A small image-text matching model, trained from scratch: adamw at rate 0.00077, batches of 512.
Rows from block 2 of the image encoder of a small image-text matching model, named by matrix and row number. Rows with one number belong to one neuron. Each number is 500 + 25 x the weight over its row's rms, rounded and kept within 0 to 999. All counts start at 0. Numbers have three digits each. After the name is the row's rms in percent of the matrix's.
After each neuron's rows are labels from the 100 images, of 14848, where the neuron reaches its largest size: "top examples" is what is common among them. Only what is clearly more common there than usual is listed. The data: rendered roads seen from a driver's seat, with toy cars, trees and houses.
# gate: MLP gate (encoder.blocks.2.mlp.gate.weight, 256x96), inputs 0-95
# fc1: MLP up (encoder.blocks.2.mlp.fc1.weight, 256x96), inputs 0-95
# fc2: MLP down (encoder.blocks.2.mlp.fc2.weight, 96x256, transposed), outputs 0-95

gate.4 106:485473508520524492444532476465469487540476454518489515509522519499525539532549483517485470483520508488494498497521485519450562449509508482503551516497493517478473506540476517523501512502498507495552551468458507486480479480497517488465538524491538493498492485509463519477497492498501511468
fc1.4 102:517492477489508513505502507485466487511537526483504473492488512533454455524499476506489513513510515506502483478531507477512533462499475495497508436475527502481527495513469503469507454516549505546528487464465548485455535492526513489441516510498474489490525487526510547512521513484464542455
fc2.4 113:548464523445517496485535544484559478457525541497524518498505508464535476500503524544486474508497478470510468518472524473538491516482514493548530477502496515470498494487476514467478498516517550511494508499486541472496483528502549543478477519507500494481539536497499505481494523534486515500
top examples: truck; vehicles: two

gate.186 113:465511451482520487514527477524513559495549524489532504463505458493551525483485511514468461498523499480503488537483514523507480497469528526527479511502506507495538485444450493462513498482528477465458476498489496524516519467544530504486505491485533486493487511484514526473504464510465537524
fc1.186 111:512524496537530491460511485484481508494491510524514474485496468531579521557497446483530572486482466490498472506496504521522516509487507461434496492464481501516501503478466502494482486456484517479498474520497565499493521483484500477487517515523472512502470488481532530511504523495469503502
fc2.186 109:508516555484531531532499485481529510476518459492468499511525491469506506486517522478479470461535545497510489489485493493504498449490482521541464471515515501488461466517455475461508490505487527443471479498524502534485483529538491501518503525459489498482473462510521516508556460470530510508
top examples: vehicles: one; straight

gate.244 092:507504443498499547451515495494536524500536549491509459483549547481543467535473464488505525507492521520521516496482484534481495484530480517450552481508492477530483500491463519520530529524503501513476472502500484521500495498535547497479493488505531520464506491527508459509522491479518510462
fc1.244 086:491543466487462533526495463492519477508497525455554506492490525484532456469490456513499498484505480484507508539508482478525485491502482542478531475510484462541483477507491532517537504464483476538494470548506513488519491510466524514491468506523533495523491537504466453535519469479529511468
fc2.244 092:502517504513443505518447519465499500499515469531508496527506451477508453531515522498494472531502485569527510545502498534485514510483485499495538496463524481522475498508455486513501485486492526491535491494524491458450530494475520508466450472510523516534550489495494531458504491521502517503
top examples: pine

gate.152 103:514549538501480499519510522553462501507491492489516513505487536486518470489508502469489506561455498545509552528512468530526502462495487501508463522502504529532483541465533447486509475522467517528496528528476472521515502444497505498497505473537481530481476502501479497479505475501474544507
fc1.152 098:516474496462481494494514511465502500493517518526476515532513505533501463529540482519548533487473523447540471463526474519468478490488478458485530465463484500472472494533485518490484508514481527528519485469521478468530447553505485479511501512482506450473481527488540518487500521487527513475
fc2.152 102:465515480495556523428530511520476502513454481459489473457521526522490518502519467516495504486506538494493510469467466494489466462505486534490517519527485531483516477504490514483490515494517509490485527528474458537500511474507526478542528498456466497508460510557523465527520503489516506480
top examples: truck

gate.207 105:516484534520507464531528501453499505528503494481528526490471538502488517454551522524494492453483501481470531513531474507537517525498554533520487538515509515477509483497474497499524476495463451530487530459512491478481475464486521483461539516499503485503507501545471520508514516543457475518
fc1.207 107:502538454511520494534514480506491475540526537520516512497495500509529469466468497505478502455550467521493515512508520485548494515498494475508475483554510502456509497538467511496549479503484511541512481497489495473525452450477546501496530501528508464525530479515469462489506474530466516510
fc2.207 111:499499490505524554503478507528524504492522507499515521527485489501505488515531494499508453533513475466486452503460477473517546451540539512486514528497462490473495486504507541567478494483512508501483484487523563505509467490478517530486466479469473515518468488455506511518474551517541491506
top examples: truck

gate.81 114:469524513496487429505443523466496494531480529499542563463517490486486515476504530524528504496516505504507504486512529487519531519531517535524479490553468480475499536494490507502505526528506478487484495539494483495535486473494547474493479464448488479479469495472452505522500520485476471509
fc1.81 100:490503486479537484520477497526479447482534495518503483515449498494490492498503460519484514484457517515480505463490476500524524536475514515521537481526516496529440474482495471532505451479448487549512506487491483481529530496528494492490487494487545538555540526481521468480512482513475464523
fc2.81 104:481533517470498463551532493489518450497485491523512494488483471510481485507526524525563497527534471517512510474490446525493472487499513509475482523527474482492483527549495508538476481496488545468480525497472496494529474511497524503510484483498551449498470532475537472473501495505468547523
top examples: straight; vehicles: zero

gate.141 106:526460517499485447521531519505510463468480525483535536521542480519495545482486510516539525519502476496527483466557517470470470488542512478489507503454470491493478457543477485509501512511500532525498503478491496538496471534521525533492500483499485486459432494494497514487469528509486485489
fc1.141 104:490508492466553469549489540468510480496494505485496478465527458486530437532499493494498541484482482537522499460509479509488530554561491497493497476462500470494513481524492535504490528505512518438530510492491544504506490510534508527459500505511496515530546493463513505517505513476513489512
fc2.141 100:517459509494474509447518519514515506474483528497553507519544511479511515543437534479455505514496486488538492520493517514513502529498532498474520491494476482474523518480554558509487517468515485561491464482521513509497522518483504542469460496496516531491489538504495456509477501538492501499
top examples: vehicles: one

gate.37 099:457488503508469484476445473511489489496495492493473443509511448522502490491537502513503479467514531471493530531501524453474520489486520504465521515529535477528489527497520535524487469522489475452491550512532510456522499510497495491465501510512536495491544502448523542515470509473506512535
fc1.37 107:484482518532486500542479460508488526499484478476559493486491500485558500512553524510478497486552482498473450502511448473493540503492511467466481516498478505488501497493503524501501490541520473476447514469491504545530464541513484500488454481499464484490491526515479542512519536476514492480
fc2.37 100:483479489460488484485545528490529447502500505532537485490523482515492509493495484497521521520509518437527522476525502535485505499524508554513493514517463466534525533492503549548494489501470515527515470504460487471504476472547479470529525503529522488482468490498545498473499540486466527524
top examples: truck

gate.45 110:510529467462490467494454552524494487536487481507489510513502482516470499462474534483445488484536514463546528508508473495530486508511496494492457499508485509499456496494535537501530532524471468502527467490512465511528522552478518459485527514488496474540523488491486473537537522480502470502
fc1.45 108:512505481473518450553497540492499539462518476507514527490464467474475489445501493495493464524517467478498505532513519520514504509486506496502512470537525546432526494465520512538509504526509512512540451517528496493538487496457501479534501473494495520521488476485452519530513521482493503533
fc2.45 108:522498482505466537427511504504491526484533510490503523525510529491468533526477512507498513468494514472476492534502494483477504483520539523504501498535453471437486481493535565569489545490482499518515461454514493497508497482471519496496478489487502497509482522487489470517524508498552464489
top examples: pine; bends right

gate.188 111:522485519488453507522556530505511500491533514493471483506501470477434500497439482510547491510469487493524517508507542450501500540479507487510522480511492485457479511519501507502495485490497463522509512495530496484499499466502441530538466516516534540516476472534500493498489529469475550537
fc1.188 114:509451495504497509435512489500469492486511509547489482534468441483437495500487491537490505459504528471482541480478488514470479504491502509468487501517527493503485529490505522459493472511498520487518485512567507532463468488501514499547486532495526480516496527472469485502465536510474480540
fc2.188 108:503497479514466478512472500489487533508490495480464512488515459481501472496501493519559527483502464514480468473546441513486518463467465483497502502484527532497509517499482468486507522512485502468512584537520505509471516515557502513543502469506491519508529489493496540510495532536519533543
top examples: pine; dusk

gate.2 101:469466543465495500495477486489480526485502469476482490528483523498514487481519508525463511472493471482501480479535491482542531512515501469505505534504514503491467531485519439491491526482498488490549531446551530471463543480513476477530519509525469511448501471526540504516475501521487468533
fc1.2 093:509536468488515502465468548517497480501512520519519478476527447530509524486493454519465501466543511509517523526483524462509474523522506521452508491484485480522503459489519544523477518477545478538501469526519514499495479549504548494480504534466512484514541510505501478489534476486547496510
fc2.2 091:500479458462522521529537484510453530526513538503504493491517500537479493505514502487492520514494517490478520484457494493486560464453484539484527512487533545494484434467513473476528488518497514454521489523494519539535495516495504528516495542512476529555478481515504547506510512489511482500
top examples: vehicles: two

gate.209 098:483530478496492481488488524518510471501496509480537502483492535483529482513499502495469520515476494495533465465471534498501468515490503534467468513510500461493511522471479517483531521482528468465434501471516508467534544515515481467448514553517464486463509523529511469528562497502507506539
fc1.209 101:481517544466451484552446514512531463515469502479521497510473529484494456456477478491531506544524489483499503503515509493485503494545505523480492449508445526546489517490494460523504521464513452536496500490490477493531466495484498483463469485531508497499506493518535525488518519540513511503
fc2.209 096:514488438525478509493462503477526516486509503493525481514551481461508496523540486500464496517462478517483488517491483503523526493479517518525525493456542509524483496467505481479487532501487497496549546528486509458473503518551529522486465511503437521509506454477471514497490543534521462512
top examples: pine

gate.13 110:500476511471524496498563483512514526462536527534497479478520479515473514502478473553527514491456527503532536515482550508457511482501513516500535460506532454499493484525514505510459437522442524479526518470536526514472501518508490483498510529489505511488496467480481493519502501509501514541
fc1.13 104:475517515472520478492532480461443536511523504562487501487469500495477509477495486537529496517549508482484546497512492478529494534485533531543524496479509509478470505550507495461461509464476469502553470489493490485480475492497451522498512503488508524470531462516475520498517514526472530499
fc2.13 115:494524563516488519515478515478520471453502485512488474483486489458506498478512525516469504481582483521515511522542474511492510454512516495508489465506519486482497508521458478514485446482477535461491510473523528468491472511501537527491482497433490489489493468517517496475506526488493557500
top examples: bends left

gate.125 110:456515495505496501477498509498476547530499512509503487452495492524464543481472504519516473440567480463489462527472515536522533484523530515531535517482496457531481462488487475514494506530533472478503472441499555520504484531479496491485518510503518469469492517520505496508473515505504486485
fc1.125 106:467474488513457457522513483486471512478501483512510542488509497502480536530467488455516513517490476462497462502519502493522508528497475472501459570516517503514515523459510471471493552479529528472511524478473498482462520485496521477491458458526473460527501483483515490510457483526493537528
fc2.125 108:486451505500511499494507455490512532495498497500528507473565512511541470470529465461508474468513506487497507441529528482509528485462493501489508501496526531540509502455497474437525483521487502523484482574496502501504474455521506483477529520461477495482471466526509499507516474509482482509
top examples: straight

gate.68 112:519555488526516467458527487538511533495528487510514555482460536495533476463484495467508480496510466532499494475477499492524429491483518457506528473524525520498544489474486529484513499493458507473493500514520493515511528489470491516511534493521534521554478500508519503478526550517512525507
fc1.68 103:527529494455476493481552493460515469482484465515475485513511509496473498497500484498502438498444513549460475509519516484494478461469529535548481461529519477493531513531512527485498482519457485545465491513487505469488494488541511500517521511509521480501475521550468481487504533512496532494
fc2.68 104:474497435481502491486525536502479508538471541492522492504480498535503486530481494522487498522458464453487493505455500476511497510530538503473540499516464502482509529434535474527459533508487506518491491509479518507498492479498473506525520512551491481523486511456509508514467545539456484480
top examples: truck

gate.183 093:506518519465530483482457512544504536543499522478540521533524471479501493501489480472525527488470477503524483475497489527495519465511508468518541487463508512475528497478489479483533524462490515482521476527459544516555491500535554498479531488463513472487510495465476476497501554495467489495
fc1.183 102:510538458467489465500485501507450528518501443492522538542549491533511475478479528519546531496531529478519495472460513514492529493513469504508458513458493514492493529508517466527491533524498487500488459480503488483462478504517481485479522509485498484480538465520543490524499538486483468464
fc2.183 086:497479477557516546443505509497498547498514509478520499484501538522510520526482492534463496500483535503517476490497522487459544443496527493487526507538445498467474506480510547539491505465502484498479505558504514531486537478495505521498527441494491488535506487524515469514479516499510482485
top examples: vehicles: two

gate.71 106:544488500498529474493506537476508506464510490539505530509470488542489532465496458489507485464509459534488500474553485496500464542446485466517493478519533509463488461479517512497508515528511524520480471525526540492537478542499510482494505491486491487538456507521479473471469533465473521506
fc1.71 086:480497482508517467532485479467475509473475513497498487467527520509475487459481499502488515497479471545466495523542481494468495487471505470515547547506546487522530516479434512500518513496490502460481502525499510457530449544497531456482526480499523493525453524528507528513527510471491472490
fc2.71 102:495491454452458498504502485512500456495499540482490520517548475477526485520484545498490427490503515466549488482487506501506521542482552503508537469471480503518495503487470489465471503504489487538518488498503507460515483538514516529509505498500502530499539514525459536508464547489532524479
top examples: pine

gate.60 086:481499456511518494548525477514476479468534467487548521523505480507486491495499523482504522500471505479522525496509464523535483494454520468472523489492517479463526515451501488460550505490482483481476494477463506441533477545518494511465503506498476479543503498455487517513555493504495471533
fc1.60 089:530511536528490534508463526534523494505504472499469526512529505494521503431511517466491511500506510458528512451495483519472478488519476479501461527507511479490485532500519489476535517492518537500538518544520485469505451450452524463515544509547504544524507509511495480527494501505507481524
fc2.60 077:512473495555469510490536518499500486437489502498530528510491516469506486517447499538485486470490512501513468456479449486473506521518512528530506452518453498439500474480497539509504524459500506502503515475527538514492489490534537497475516496502465476525520480531500452529522523481512499475
top examples: bends left

gate.249 091:560476530534484530485473471512508514516470488448509516486520510535441464503516524478534520485504488484495486525469510535488526466526501492456504530507503514508520514459512489509544550452522500496505483496510514478480507477525538465503499467499479452494526487471547516526493490465505522469
fc1.249 099:476469504514536505471517506517499507499526519464519473518496489442517503488465448503523505555480472466544459495440512500501491504481531507506529554510469517526521482516543447526517513518556527478505500517479538521485496525510510506493479510508522537472499478475489524504519520536491512476
fc2.249 102:515475487492514562472507520491511481501508530442501487488495502525509507521538517514455466475480510491510498500495500446489559458466492531533509493496477506458492470523514525530502520472517506465488475499526546503479481501504537475485487485456437518529464488513508494545512503471544513491
top examples: solid white line